Rows from block 3 of a small autoregressive pixel model, named by matrix and row number. Rows with one number belong to one neuron. Each number is 128 + 32 x the weight over its row's rms, rounded and kept within 0 to 255. All counts start at 0.
Before each neuron's rows are labels from the 100 images, of 14976, where the neuron reaches its highest value: "top examples" is what is common among them. Only what is clearly more common there than usual is listed. The data: simulated grey scan slices of phantoms with and without marks. In brackets: how many of the 100, against the usual share in percent.
# fc1: MLP up (model.blocks.3.mlp.fc1.weight, 1024x256), inputs 172-214
# fc2: MLP down (model.blocks.3.mlp.fc2.weight, 256x1024, transposed), outputs 172-214

top examples: head (96 vs 25.4)
fc1.128 [111  90  94 128 154 146  75 143  81 153 165 116 171  90 120 105  85  76 148 183 156 131 113 137 116 191 183 119 153 115  55 106 111 127 116 140 130 124 190 130 178 137  65]
fc2.128 [153 128 135 139 139 134 141 128  93 112 172 145 139 125 173 120 109 149 117 101 155  92 128 165 142  83 141 103 102  92  38 119 157 160 134  94 111  97 155  89 102 162 123]

top examples: low contrast (77 vs 25.2); chest (55 vs 24.9)
fc1.616 [131 119  81 141  94 115  78 145  61 197 118 146 110 143 159 124 174  58 153 185 131 149  96 141  81 160 112 103 141 160 140 172 182  97 137 111 103 100 144 126 114 100 167]
fc2.616 [112 127 172 108  96 132  88 155  88 160 121 148 137  84 115 114 134 131 141 149  88 182 103  74 113 123 148  98 173 164 128  86  82 143  49  65 157 101 156 123 145 163 116]

top examples: low contrast (100 vs 25.2); belly (100 vs 25.4)
fc1.119 [153  77 138 182 155 161 170 133 106 165 213 180 121 133 130 123 155 162 127 102 135 170 129 146 126 168 215  89 156 122 102 165 130 130  95 152 166  63 164 144 119 146 175]
fc2.119 [155 101 136 110 105 136 152 151 151 112 131 120 139 140 139 153 154  70 152 145  62 133 149 124  89 129  85 193  75 115 156 110 128 172 168  95  46 158 162 137 177 120 134]

top examples: dark spot (98 vs 16.6); side: left half (80 vs 41.9); head (73 vs 25.4)
fc1.322 [112 121 119 139  99 125 177 188 130 132  90 115 115 120 119 115 124 210 156 127 138 119  84  98  93 121 108  88  94  75 134 113 175  80 158 140  86 172 134 122  87 104 137]
fc2.322 [150 183 150 140 137 132 128 129  76 113 122 105 114  76 119 185 130 119  68 122 120 109 136 120  98 134 136 112 152 110 186 134 166 157  86 129 151  70 111  96 162 135 181]

top examples: head (70 vs 25.4)
fc1.165 [ 92 167 135 133 204 113  69 146 127 118  96 162  75 175 171 143  42 180  77 111  88 187 136 138 155  73 111 132 107  81 112 125 101 123 136 111 119 115 119 155 117 137 182]
fc2.165 [ 69 124 164 133 140  79 106 182 171 160 112 114 120 140 129 109  72 107 130 200 126 131  91 106 158  65 149 170  99 124 149 126 112 105 100 137 186 184 141 156 100 135  97]

top examples: low contrast (97 vs 25.2); limb (91 vs 24.4)
fc1.23 [172 125 190  85 175 111  85 133 165 144  98 138 124  85 144 126 107 161 138 139 202 100 163 170 149 150 152 120 144 148 105  82 140  89 120 111 108  69 101 135 137 118  39]
fc2.23 [ 89 138 185 115 113 153 123 116 106 146  97 161 155 140 127 129  91 110 152 103 107  98 138 125 128 145 101 105 178  94 153 128 146 139 155 180  74 138  71 139 121 169 118]

top examples: streaks (97 vs 24.9)
fc1.194 [188  69 126 144 103 133  97  51 102 122 102 123 138 134 152 157 169 141 181 143 193 139  95 142 111  88  39 129 101 116 111 154 166 161 101 154 207 170 138 131 129 172 115]
fc2.194 [103 112  91 145 180 121 128  63 101 115 125 124  81 174 140  80 122 143  69 171 104 143  96 146 149 161  75 130 162 120 111 147 110 129 162 128  93 127 109 138 188 125  76]

top examples: limb (96 vs 24.4)
fc1.472 [135 150 103 154 140  81 136 129 184 184  66 119 153 112 127 136 144 171 190 147  84 133 172 197 129 151 118  64 146 130 121 149 179 101 130  98  94 126 124 136 119 146 100]
fc2.472 [ 95  41 133 146 116 147 159 169 175 105 103 127 120 152 140 132 138 186 143 190 157 108 147 115 112 148 167 132 124  95 188 115  99 141  69 138 107  87 107 152  77 115 139]

top examples: head (100 vs 25.4)
fc1.596 [125 160 137 157 106 151 114  60  53  94 136  98 134  96 171 117  98 136 136 151 176 120  96 158 132 107 162 160 154 167 191 154 119 119 186 134 112 129 162 111 117 116  97]
fc2.596 [152 128 156 106 112 143  80 131 194 133 128 166 127 129  94 126 104 107 111 104  87 158  87 119 142 127 113 117 143 144 124 127 114 154  35 104 166 169 144 115 130 166 161]

top examples: streaks (99 vs 24.9); noisy (64 vs 29.6); limb (51 vs 24.4)
fc1.571 [107  94  99  93 158 169  77 158 135 134 115 113  65 162 147 103  77 127 118 145 110 154 130 108 210 126  63 136 113  97  78 132 144 156 104 196  89  94 107  97 117  84  37]
fc2.571 [161 139  68 130 189  94 164 146 103 155 141 158 145 153 151  54 110 102  96 129  98 122 177 145 132 139 133 163 135 157  98 144  99 160  73 148 125 124 128 134 116  63 116]

top examples: belly (95 vs 25.4)
fc1.691 [146  98 123 152 154 131 155 191 174 103 147 137  81 143 165 128  58  72 148  97 153 132 160 178 104 111 139 146 151  45 173 136 120 138 169 122  96  87 108  92 125 116 109]
fc2.691 [ 83 121 150 104 169 145  63 147 180  97 113 156  79 168 153 138 115  87 180 103 100  99 103  97 137 107 141 155 103 105 130 100 102 120  95  94  83 204  98 106 149 129 149]

top examples: limb (70 vs 24.4)
fc1.226 [ 99  88  80 119 109 125 136 138 128  79 132 114 148 103 115 105 198 140 100 107 171 135 119 159 181 141 124 153 137  85 134 111 212 202 178 203 111 151 157  89 135 131  99]
fc2.226 [107 142  74 130 140 138 158 134 127 128  77  59 104  81  98  84 165 182 117  89  68 124  72 153 161 141  86 146  88 137 102  93 108 158 104 104 170 136 157 134  91 109 169]

top examples: dark spot (99 vs 16.6); side: left half (82 vs 41.9)
fc1.175 [126 191 110 147 106  72  99 128 171 117 102 133 144 103 154 108 100 154 104 155 150 120 151 137 102 165 143  93 105 112 128 114 204  87 115 106 160 108 116 139 185 132  86]
fc2.175 [137 140  72 148 132  97 108  83 137 112 139 102 127  92 104 137 169  92 130 118 155 146 137 125 123 118  63 180 104 172 112 155  80 125 121 142 106 150 109 104 178 155 183]

top examples: low contrast (100 vs 25.2)
fc1.589 [173  99 117  83 144  81 192 163 127 160 188 104  87 188 124 120  62 101 117 146 168 137 153 163 120 135 124 107 140  95 119 169 132 189 207 100 117 200 130 161 129 130 133]
fc2.589 [133 195 151 112  94 119 114  90 103 127 118 122 152 125  34  87 131 155 130 187 118 148 178 130  84 122 118 100 100 125 164 105 148  62  89 178 183 143  77 169 129 136 120]

top examples: limb (60 vs 24.4)
fc1.388 [129 122 106 175 114 136 178 142  38 165 185  61 137 132 141 121 154 154 171 104 131 107 141 118 151  92  60 129  87 101 148 203 124  94 136 112 141 144  94 109  90  74 161]
fc2.388 [128 160 140 121  77 183 153  96  92 135 171 118 153 137 138 147  85 140 121 140 171 151  94 171 113 128 157 138 103 143 168 103 124 106 127  83 102  50 161  93  95  99 138]

top examples: low contrast (100 vs 25.2); head (100 vs 25.4)
fc1.413 [162  90 112 125 115 163 159 151 114 151 129 120 127 154  91  86 134 127 123  87 143  49 115 157 146 148 160 104 136 136 110 174 108 127 154  51 200 166 108 175 111 147 172]
fc2.413 [107 159 160 106 130  91 149 110 120  85 128 195 137 137  91  97 152 133 134 136 192 146 165 160  66 179 101 133  80 111 201 150 134 105 101 123 124 142 104  83  88 126 126]

top examples: dark spot (100 vs 16.6); head (55 vs 25.4)
fc1.101 [204  96  86 146 136 129 165 181 104 113  73 162 133 151 109 117 105  98  93 124 128 113 106 141 157 169  91 106 133 136 135 113 137 104 183  53 139  82 170 144  95 116 157]
fc2.101 [237 148 109 222 159 128  80 149 130 100 124 157 122 103 148 141 110 109 178 132  84 121 158 148 115 115 103 110 148 141 114 181 135 105 140  98 140  93 139 155 137 151 146]

top examples: low contrast (100 vs 25.2); head (100 vs 25.4)
fc1.159 [152 130 144 101 131 169 160 134 121 130 162 141 152 123 163 102 129  96 114  96 175 120 123 141 119 160 143 111  94 107 118 158 107 177 138  94 182 201  79 128 106 164 141]
fc2.159 [141 138  53  88 118  85 169 182 149 133  73 127  99 172 161 180 122 153 171 153 179 139 150 142 123 137 138 107  88 102 209 125  96 115 158 132 148 129 164  78  85 173 138]

top examples: limb (100 vs 24.4)
fc1.633 [127 100 131 203  94 154 119  87 163 126  93  67 138 169  64 134 135  96 159 174 140 137  67 124 121 168 104 114 171 147 142  91 162 108 120 124 147 135 146 114 129 130 136]
fc2.633 [141 120 122 167  96  90 154 147 117 134 122 175 110 136 129 173 131 148 145 139 118  89 162 124 123 148 188  87 144 103 120  96  69 118 169 108 127 122 175  62 181  94 171]

top examples: streaks (99 vs 24.9); noisy (67 vs 29.6)
fc1.423 [130 159 114 148 121 134 127 111  91 110 158 138 125 122 167  92 155 128 153 119 108 109 116 146 155 128 136 163 139 170 110 132  71 130 157  63 167 188 119 153 169 172 110]
fc2.423 [ 93 105 106 120 172  87 100  31 110  69 159  99  87 162 139 181 157 117  60 200  69 125 147 118 148 173  65 140 124 145  98 116 172 143  93 160 127  94  96 111 151 144 113]

top examples: limb (100 vs 24.4)
fc1.739 [199 119 143 120 120 169 161 143 171 123 138 159 163 126 156 136 109 126 104 169  93 126 115 172 139 166 118 152 172 107 121 162 113 130  88 110 140 111 145 139 175 178 121]
fc2.739 [176 154  91 157  87 157 119 143 102 146 129 107 100 109 101 158 128 118  62 155 129 101 125 112 109 101  98 127 165 148 138 145 118 105 190  87 111 170 106  59  99 122 112]

top examples: low contrast (100 vs 25.2); streaks (51 vs 24.9)
fc1.631 [163 119 105 129 161 113 170 150  88 133 137  83 166 158 152 110  86  84 132 137 138  80 123 115 111 174 120 110  97  91 112 115 117 114  77 230 136  84  99 122 188 140 158]
fc2.631 [130 139 182 125 127 140 178 163 197 122  93 160  46  76 142 142 177  68 128 168 124  83 142 131 156  89 109 161 107 152 139  99 206  92 123  97 139 147 112 112 105  88 106]

top examples: limb (100 vs 24.4)
fc1.40 [124  89 113 150  89  92 142  87  70 148 109 105 114 132 147  96 167 124 112 134 152  39 200  93  70 118 123 128 130 177  99 199 110 117  89 102  92 107 169 164 130 105 150]
fc2.40 [ 90 170 188 134 129 120 143 149 119 145 149 114 109 134 151 154 177 150  98 123 134 150 102 166 148 133  73 172 182 143 128 180 115 119 138 147 158 138 101 133  87 170 151]

top examples: belly (77 vs 25.4)
fc1.260 [138 134 112 110 121 125  84 127 131 134 125 150 114 172 171 105 118 138 123 141  91  83 153 137 124 132  96  74  90 119 112 160 131 104  92 181  99 131 149 201  99 164 172]
fc2.260 [135 107 102 112  70 118  92 167 150 155 137 127 143 148  90 119 105 111 160 165 144 125 123  95 129 138 143 145  79  87 107 122  78  99 117 149 135 131 115 148 153 173 163]

top examples: dark spot (80 vs 16.6); side: left half (80 vs 41.9)
fc1.446 [184 142 110 177 132  87  84 125  79  88  98 158 134 155 119  96  50 101  91 111 125 137 116  91 143 142 106 123 159  87 127 120 138  35 181  94 149 113 200 119  97 151 106]
fc2.446 [196 166  77 157 107 110 112 126  73 156 138 224  95 110 189 105 162 139 126 143  82 111 131 121 114 168 108 134 123 128 100 107 126 126  97 161 161 144 101  95 136 123 109]

top examples: streaks (100 vs 24.9)
fc1.683 [127 135  82 178 150 109 152 174 111 145 129 112 136 103  92 137 107 133 150 164 114 121 163  87 141 115 146 112  85  99  86 123 107 117 186  75 176 107 119 158 157 139 153]
fc2.683 [132 103  98 121  77 135 140 119 126 122  95 105 108 126 138 106 114 101 127 101 117 136 161 184 130 120  94 126 162  85 166 110 166 113 144 172  84 117 150 113 209 186 134]

top examples: belly (83 vs 25.4)
fc1.43 [178  85 147  99 107 120 159 133  91 123  68 149 123 177  91 110 140 169 161 193 113 185 101 166  95 136 190  93 117  61 165 144 129 197 143 157  87 111 143 112 119 120 163]
fc2.43 [113  98 115 147 104  89 120 111 100  88 101  72 132 134  96 157  58 158 139  84 150 111  88 114 140 161 103 100 146 196  86  77 122 152 128 131  81 201 138  96 125 140  96]

top examples: belly (55 vs 25.4)
fc1.762 [154 147 110  73 102 226 167 162 128 145 128  96 105 109 109 160 137  96 186  99 192 136 127 145 145 179 134 118  82 131 151 156 134 155 144 147 162 116 128 124 157 179 132]
fc2.762 [ 96 132 102 190  89 131 123 171 144 107 139 113 148  82 153 180 145  88  77 182 137 126 120 108 146 138 109 192  92 160 117 120 194 194  75 178 121  93 127 125 133 135 125]

top examples: side: right half (90 vs 41.6); belly (85 vs 25.4); several spots (39 vs 17.4)
fc1.83 [137 132 141 152 197 106 115 102  79 124  90 146 160  61  82 118 116 138 129 152  96 123 162 148 123 171  86 123 122 141 170 155 104 103  21 100 122 136 127 146 148 100 120]
fc2.83 [ 78 142 104 121  95  85 129  97 111 149 124  93  84 164 156 103  86 137 172  44 145  75 211 110 186  85 162  82 106 149 144 152 150 159 142 127 128 123 160 122 115 177 105]

top examples: head (100 vs 25.4); side: left half (72 vs 41.9)
fc1.581 [111 104 100 173 107 110 156 200 165 188 127 128  92  95 152  42 126 134 100  97 149  85 138 116 110  95 181 135 154 135 157  78 169  75 105 153 126 161 153 177  91  92 138]
fc2.581 [121  84 181 106 139  68 138  60 158 182 114  95 148  21 159 176 165  96 153 190 171 120  82 145  60 105 103 119 104 121 205 102 170 137  86 157 118 117 152 111 139 175  88]

top examples: limb (100 vs 24.4); low contrast (56 vs 25.2)
fc1.89 [157 115 164 105 111 117 154 144 185  80 102 136 138 150 166  73  92 112 176 170 119 144 115 127 156 118 132 140 180 148 107  52 166 144 121  91 175  53 150 195 147 191 164]
fc2.89 [155 178 134 133 100 175 152  93 178 101 122 170 127 130 152 135  95 137  73 104 113 160 134  72 105  64 148  89 173 145 140  52 192 155 143 152 103 103 196 120 134 116 117]

top examples: low contrast (100 vs 25.2)
fc1.136 [123 180 120 126 108 145 145 124 140  96 156 120  76 122  90 108 140 122 127  41 132 147  95 159  72 114 131 106 123 126  96 120 105 112 140  67 199 228 179 167 115 120 173]
fc2.136 [141 161 114 114 131 175 138 103  76 108 112 135 177 139 121  81 135  80 155 157 223 129 139 150 137 215 144 106 121 119 145 167  84 113  94 157 145 142  66 122 178 127  76]

top examples: chest (72 vs 24.9); bright spot (44 vs 16.4)
fc1.225 [114 143 173 125 105 114  83 121 153  97 188 122 119  48  47  98 135 173  95 104 108 120 156 118 144 136  88 196 103 144 174 167 118  85  92 126 148 164 121 101 152  56 116]
fc2.225 [116 156 162 143 135  83 135 134 103 124  86  67  93  75 185  78 115 105 106  88  82  49 191 112 123 148  69 160  96 162 143 108 115 101 112 125 152 134 121 141 183 157 100]

top examples: streaks (74 vs 24.9); belly (55 vs 25.4)
fc1.227 [149  69 130 130 116 157 121 120 123  76 166 167 109 130  97 124  90  94 166 142 137  89 151  92 122  97 152 110 180 101  86 128 123 147 117  65 138 128  82 113 114 125 179]
fc2.227 [182 186 129 123  95 124 175 144 107 106 161 108 176  58 129 147 141 131 141 154 133 134 143 192  95  92 140 129 212 111 154 145  97 118 105 166  69 189  59 139 125 147 158]

top examples: chest (100 vs 24.9)
fc1.250 [148 150 149 129 139 155 154 181  83 125 106 127  95 138  65 137 106 111  77 118 113 134  94 104 125  96 127 158 125 113 116  99 120  78 133 128 122 110 130  81 139  79  91]
fc2.250 [125 144 135 111 178 146 144 113 115 105 163 144 186 114 131 105  70 255 131 156 104 105 119 139 128 100 129 140 198 170 137 105 150  87  83  85 126  90 157 154 114 132 123]

top examples: low contrast (100 vs 25.2); noisy (60 vs 29.6); limb (51 vs 24.4)
fc1.27 [135  89 141 103 149  80 106  88  83  34  94 158 134 107 116 120 189  78 128 160 169 148 109 198  66 114 124 112 134 139 139  52 131 120 165  77  84 129 136 111 108 163 154]
fc2.27 [181 106  87 125 131 101 164 123 104 134 114 101 134 136 114 127 172 105 100 107 136 120 145 101 147 136 132  72 133 161  80 112 109 144 105 114 116 103 147  88 142 126  93]

top examples: streaks (100 vs 24.9)
fc1.270 [118 176 129  95 109 133 156 116 163 130 118 121 154 101 105 149 111 190 194 152 202 143 116  95 116  80 108 176  94 157 147 135 172 139  75 105 141 196 126  96  66 170 121]
fc2.270 [148 220 155 174 119 120 151  88 115 162 154 156 103 132 134  77 172 114 143 125 171 134  96 193 132  91 151  97 184 171  97 162 116 150 107 120 142 124  77 134 118 150 112]

top examples: head (99 vs 25.4)
fc1.444 [ 84  75 141 160 107 130  64 182 109 156 167 106 135 170  95  99  90 121 119 207 119 100 119 102 137 130 154 105 129 140  75 190 133 129 115 152  78 165 138 131 157 127 119]
fc2.444 [169 127 141 153 139 134 125 146 103 145 154 195 129 112 181 146 140 111 165  81 186 109 132 105 105 150 188 153 118  90 124 120 147  68 177  99 109  90 130  95  80 169 183]

top examples: low contrast (99 vs 25.2); belly (53 vs 25.4)
fc1.477 [ 81  81 133 151 144 162  87 121 119 117 125 147  46 148  95  87 134 118  87 135  89 151  91 140 108 137 168 127  97 136  89 165 128 170 145  92 182 175 169  62 199  79 121]
fc2.477 [104  70  97 141 142 130 122 154 137 169 134 140 138 153 131 240 188 122  91  90 122 157 132 128 139 142 114 119 142 228  57  95 135  84 120  83 109 125 179 194 183 153  94]

top examples: streaks (98 vs 24.9); noisy (64 vs 29.6)
fc1.542 [173 128 149 159 149 161 127 161 115 148 119 110 178 110 100 160  60 123 126 115 167 148 104 157 160 199 157 128  98 105 107 122 128 177 111 170 109 117 111 172  97  85 154]
fc2.542 [133 112 102 182 128 157 133 151 135 100 144 101 124 131 140  97 153 153  93 138  89 129  49 118 158 163 175 163  61  90 173 162 108  79 103 147  68  81 142 146 125 158 132]

top examples: belly (80 vs 25.4)
fc1.236 [166 149 105 148 103  88  79  83 134  44 118 141 178 146 151 157 132 125  97 125 103 104 117 153 166 232 170 179 126 129 145  96 133 160 119 113 157 155 160 114  87 157  50]
fc2.236 [115  70 108 118 109 107 132 165 139  84 167 126  56 141 130 106 121 141 147 161 138  80 150  87 156 122 143  94 146 139 126  46 133 196 144 163 140 167 118 151  79 136 140]

top examples: streaks (63 vs 24.9)
fc1.435 [130  86  57 171  80 117 185 118 121 136 123 128  94 149  93 131 136 130  80 167 151 137 170 106 111 109 113 124  92 115  82 137 134 131 127  93 177 156 198  70 159  95 178]
fc2.435 [167 163 129 158 124 137 106 145  97 146 116 121 119 183 116 174 105 121 163  83 103 152  93 205 141 149 138 134 128  84 122 134 139 123 154 177 118 120 140  97  93 177 142]

top examples: belly (100 vs 25.4)
fc1.395 [142 118 138  76 115 142 117 148 127 114 117  95 153 102  85 104 151 164 174 173  70 161 144 110 147 130  89 125 135 156  73 115 105 115  81 171  78  92 121 176 192 124 139]
fc2.395 [128 111 167 161 117 155 155  92  88 168 128 126 159 151 110 128 126 128 105 102 191 184 171 113 134  78 152 143 169 164 105 111  45 110 113 139 179  91  57 110 121 127 132]

top examples: low contrast (97 vs 25.2); chest (57 vs 24.9)
fc1.363 [113 115 106 153 151 201 124 172 117  79 148 167  93 139 153 113 131 190 130 129 140 151 155 185 154 152  90 127 103 113  95 199 119 128 142 114 106 139 168 140 111 200 153]
fc2.363 [116  72 141 106 105 141 109  88  72 143 140 147 143 126 109 153 161 110 172 114 117 117  83  76 112 172 130  96 184 131 121  66 196 136  99 136 168  99 124 145  86 105 118]

top examples: chest (98 vs 24.9)
fc1.670 [146 111  92 130 136 150 146 121 100 127 101 108 115 133  94 141  66 113 193 148 159 107 185 170 144 128 122 214  82 100 136 119 106 202  80 146 136 145 169 112 201 157  71]
fc2.670 [119 100 139 132 127 172 145 134 114 117 127 126 105 108 191 162 107 146 144 137 115  72  78  99 112 120 145 123 116  70 133 172 133  79  95  99  89 108  71 172 123 130  99]

top examples: head (91 vs 25.4)
fc1.13 [122 168 136 117 123  95 135 123 125 140 153 135 112 138 134 244 147 104 125 148 151 123  89 109 156 182 145 133  72 124 170 121 128 140 127 153 100 184 131 164 125  87 119]
fc2.13 [106 164 108 143 164  68 135 127 126 112  96  81 115 135 186 132 178 126 113 117  97 119 149  72 173 100 134 160 112 134 121  93  95 143 206 146 189  83 155 179 155 121 146]

top examples: streaks (52 vs 24.9)
fc1.396 [ 84 103  89 129 112  78 131  78 116  77 160 103 147  91 109 149 122  51 192 165 173  89  76 110 110  89 104 127 102 105 142 159 140 151 138 111 123 154  81 130 104 170 114]
fc2.396 [129 169 172 155 131 107 138 201 127 191  94 143 163 120 138 124 133 117 115  95 115 125 139 119  94  88  94  93 190 128 122  60 160 148  83 142 117 133 120 115 130 142 141]

top examples: low contrast (100 vs 25.2); head (60 vs 25.4)
fc1.620 [197 138  90  95 120 101 176 126 151 168 135 109 136 175 105 148 147 129 102 124 186 102  72 212 126 123 117 127 140 112 133 168 123 169 184 131 169 150 128 153  81 128 143]
fc2.620 [ 84 157 169 151  86 117 152 138 108 110 107 196 148 142 123  84 158  82 143 220 217 174 154 185  93 163 116 110  92 123 159 118 106  99  98 128 132 159 102 130  89 131 103]

top examples: chest (100 vs 24.9)
fc1.431 [ 83 133 114  39 168 156 118 121 129 132 152 117 113 150  68 156 101  72 155 118 229 142 129 137 116 118 112 141 162 185 134 107 141 120 152 104 171 118 124 157 154 141 120]
fc2.431 [154 101 144 139 163 142  98 102 139 182 179 149  83 119 131 123 121 116 105 100  87 134 111  99 168  89 110 110 139 103 143 142 144 112 136 155 108 162 104 159 155 134 110]

top examples: head (60 vs 25.4)
fc1.687 [128 127 116 112 165 146 119 130 123 146 195 133  86  68 113 192 142 126 162  85 138 132  93 111 134 116 176 115 152 122 128  93 111 113 152  90  93 102 145 104 144 204 143]
fc2.687 [153 181 240 168 103 122 119 113 118 110 199 144 150 140  52 147 138 124 107 105  93 130 133 158 190 180 125 137 112 130 162 140 101 132 174 178  94 164 140 107 139 124 170]

top examples: limb (50 vs 24.4)
fc1.468 [114 127 160 122 138 153 134 112 126 139 144 133  63 141 125 190  89 142 235 185 140 160 162 111 101 116 121 158 124 138  94  97 115 155 120  90 141  91 131 173 126 121 112]
fc2.468 [143  99  19 140 123 117 126 127 108 129 139  83  93 154 118 141 115 128 155 118 147 114 103 139 128 108 106  95 137 133 121 156 113 133 142 134 171 128 138 141 133 102  78]

top examples: limb (97 vs 24.4); low contrast (79 vs 25.2)
fc1.372 [ 81 168 167 111 112 158 126 144  61 149 108  97 120 165 117 114 168 171 145 134 156 154 151  99 169 113 133  98 125 131 127 130  17  90 182 104 177 172 142 125 160 125 158]
fc2.372 [138 152 103 103 151 146  99 146 128 159 144 155 123 164 128 127 145 155 178 123 146 123 145 187 115 145 163 115 141 124  78 122 111 120 130 111 132 131 164 127 150 127 123]

top examples: streaks (82 vs 24.9)
fc1.373 [115 148 159  83 106 133  90  90 136 129 167 129 165  99  92 120 109  67 105  88 138 102 126 152 114 111  68 155 153 159 148  83 181 106 163  73 141 165 187 123 131 195 134]
fc2.373 [177 144 162 199 125 129 121 122  73 145  99 167 130 111 120 105 136 126 109 133 171 158 141 167 128 139 166  80 101 173 119 134 141 166 154 204 118 158 113 110 130  83 103]

top examples: chest (55 vs 24.9)
fc1.160 [165  87  80  53 154 169 183  80 115 174 119 169 115 128 152 116 151 181 107  78 125  98 158 145 177 133 161  88  87  99 209 146 102 152 101 216 141 113 150 143 128 170  68]
fc2.160 [130 142 142 126 182  81 130  86 135 112 160 136 160 102 166 158 164 117 121 147 103 134 153 110 120  91 160  80 195 151 125 126 174 163 122  87 121 102  85 128  77 144 125]

top examples: chest (99 vs 24.9)
fc1.120 [134 176 134 111 165 147 121  64 180 123 186 109 167 134 143 102 144 119 102  85 148 108 120 142  80 112  82  57 126 108 103 130 177 134 122 195 112 171 165 161 100 122 153]
fc2.120 [149 115 155  71 118 128 146 170  92 132 113 116 104 126  80 106 163 138 132 182  68 104  75  91 137  91 167 127 151 157 106 126 121  44 156 130  99 113 125  61  86 118 122]

top examples: head (76 vs 25.4)
fc1.240 [110 137 143 152 129 179 138 153 204 160 144 197  77 118 154 171  84 133  98  95  64 129 135 122 121 152 177 118 131 102 133 151 155 121 120 133 130 104  88 158 138 148  87]
fc2.240 [141  45  82 117  93 127 112 155 117 130 141 107 172 133 115 138 144 183 118 121 149 126  95 163 139 118 104 139  70 156 112  68 131 109 105 105 179 108  90 107  88 162 154]

top examples: belly (96 vs 25.4)
fc1.47 [136 144 108 125 156 127 176 109  93  96 168  60 156 147 136  95 101 129 122 163 151 114 157 102 143 158 122  95 162 109 183 151 103 105 147 147  73  66 140  83 183 107 134]
fc2.47 [104 117 150 123 143 106 127 128 137  96 126 136  99 128 142  78 145 104 151 119 110  69 151  83  80 125 131 176 147 117  89 141 117 178  90 160 142 138 140 178  59 135 158]

top examples: limb (62 vs 24.4)
fc1.557 [169 141  89 147 150 110 138 162 143 170 117 152 150 126 108 124 134 107  92  99  90 162 150 147  86  63 141 131 146  97 134  79  93 109 115 109 180 127 105  99  74 110 147]
fc2.557 [152 123 154 110 139 166  61 108 119 101 103 148 130 157 125 158 157 110 150 172  87  70 151 112 153 145 132 122 159 171 135 234  88  87 112 131 147  78 125 131 183 101 107]

top examples: head (78 vs 25.4)
fc1.302 [162  44 155 106 128  96 113  80  85 173 131  85 109  95 115 192 105 129 202 102 132  99 160 152 107 125  79 112 143  96 131  91 169 121 136 201 128 115 120 150   5 132 138]
fc2.302 [138 211 122 112  90 122 152 157  54 170 207 193  75 135  83 143 185  87 120 116 148  73  54  93 177 124 106 138 116 190 138 163 137 132 147  86 133  92 118 115 173 120  90]

top examples: limb (100 vs 24.4)
fc1.736 [140 160  77 122 138 161 167 125 144 161 132 162 119 136 129 118 128 126  87 164 160 134 117 163 131 133 175 126  92 187 170 113 134 140 130 105 166 121 107 105  95 116 171]
fc2.736 [150 143 112 166 117 134  43 167 109  75 117 137 180 187 196 142 135 146 168 111 128 114  53 100  84  87 116 120 116 139  92 173 119 156 156 174 190 110  95 117 164 144 157]

top examples: chest (100 vs 24.9)
fc1.303 [117 153  88 115  99 152 111 117  99 220  74 167 163 107 186 175  58 123 109 117 162  67  98 132 109 140 135  85 164 148 169 140 171 145 155 144 103  85 150 210 139 100 127]
fc2.303 [119 159 150 133 179  82 154 187  60  88 154 115 135 120  95 154 151 203 140 125 117  60  48 164  90  70 135  92 120 147 139 118  94 129 133 144 131 131  93 169 143 113 123]

top examples: low contrast (95 vs 25.2)
fc1.661 [ 98 121  79 122 157  90 141 121 156  93 148 108  90  92  92 166 107 176 158 132 137 162  93 128  73 122  82 136 122 146 100  94 152 114 103  91 122 166 189 110 107 198 118]
fc2.661 [192 214  88 157 109 116 156 130 151 156  91 136 142 162 126 119 164 120  89  95 124  90 106 174 119 146 148 105 153 137 137 130 137 163 172 128  90 133  97 167 130 117 108]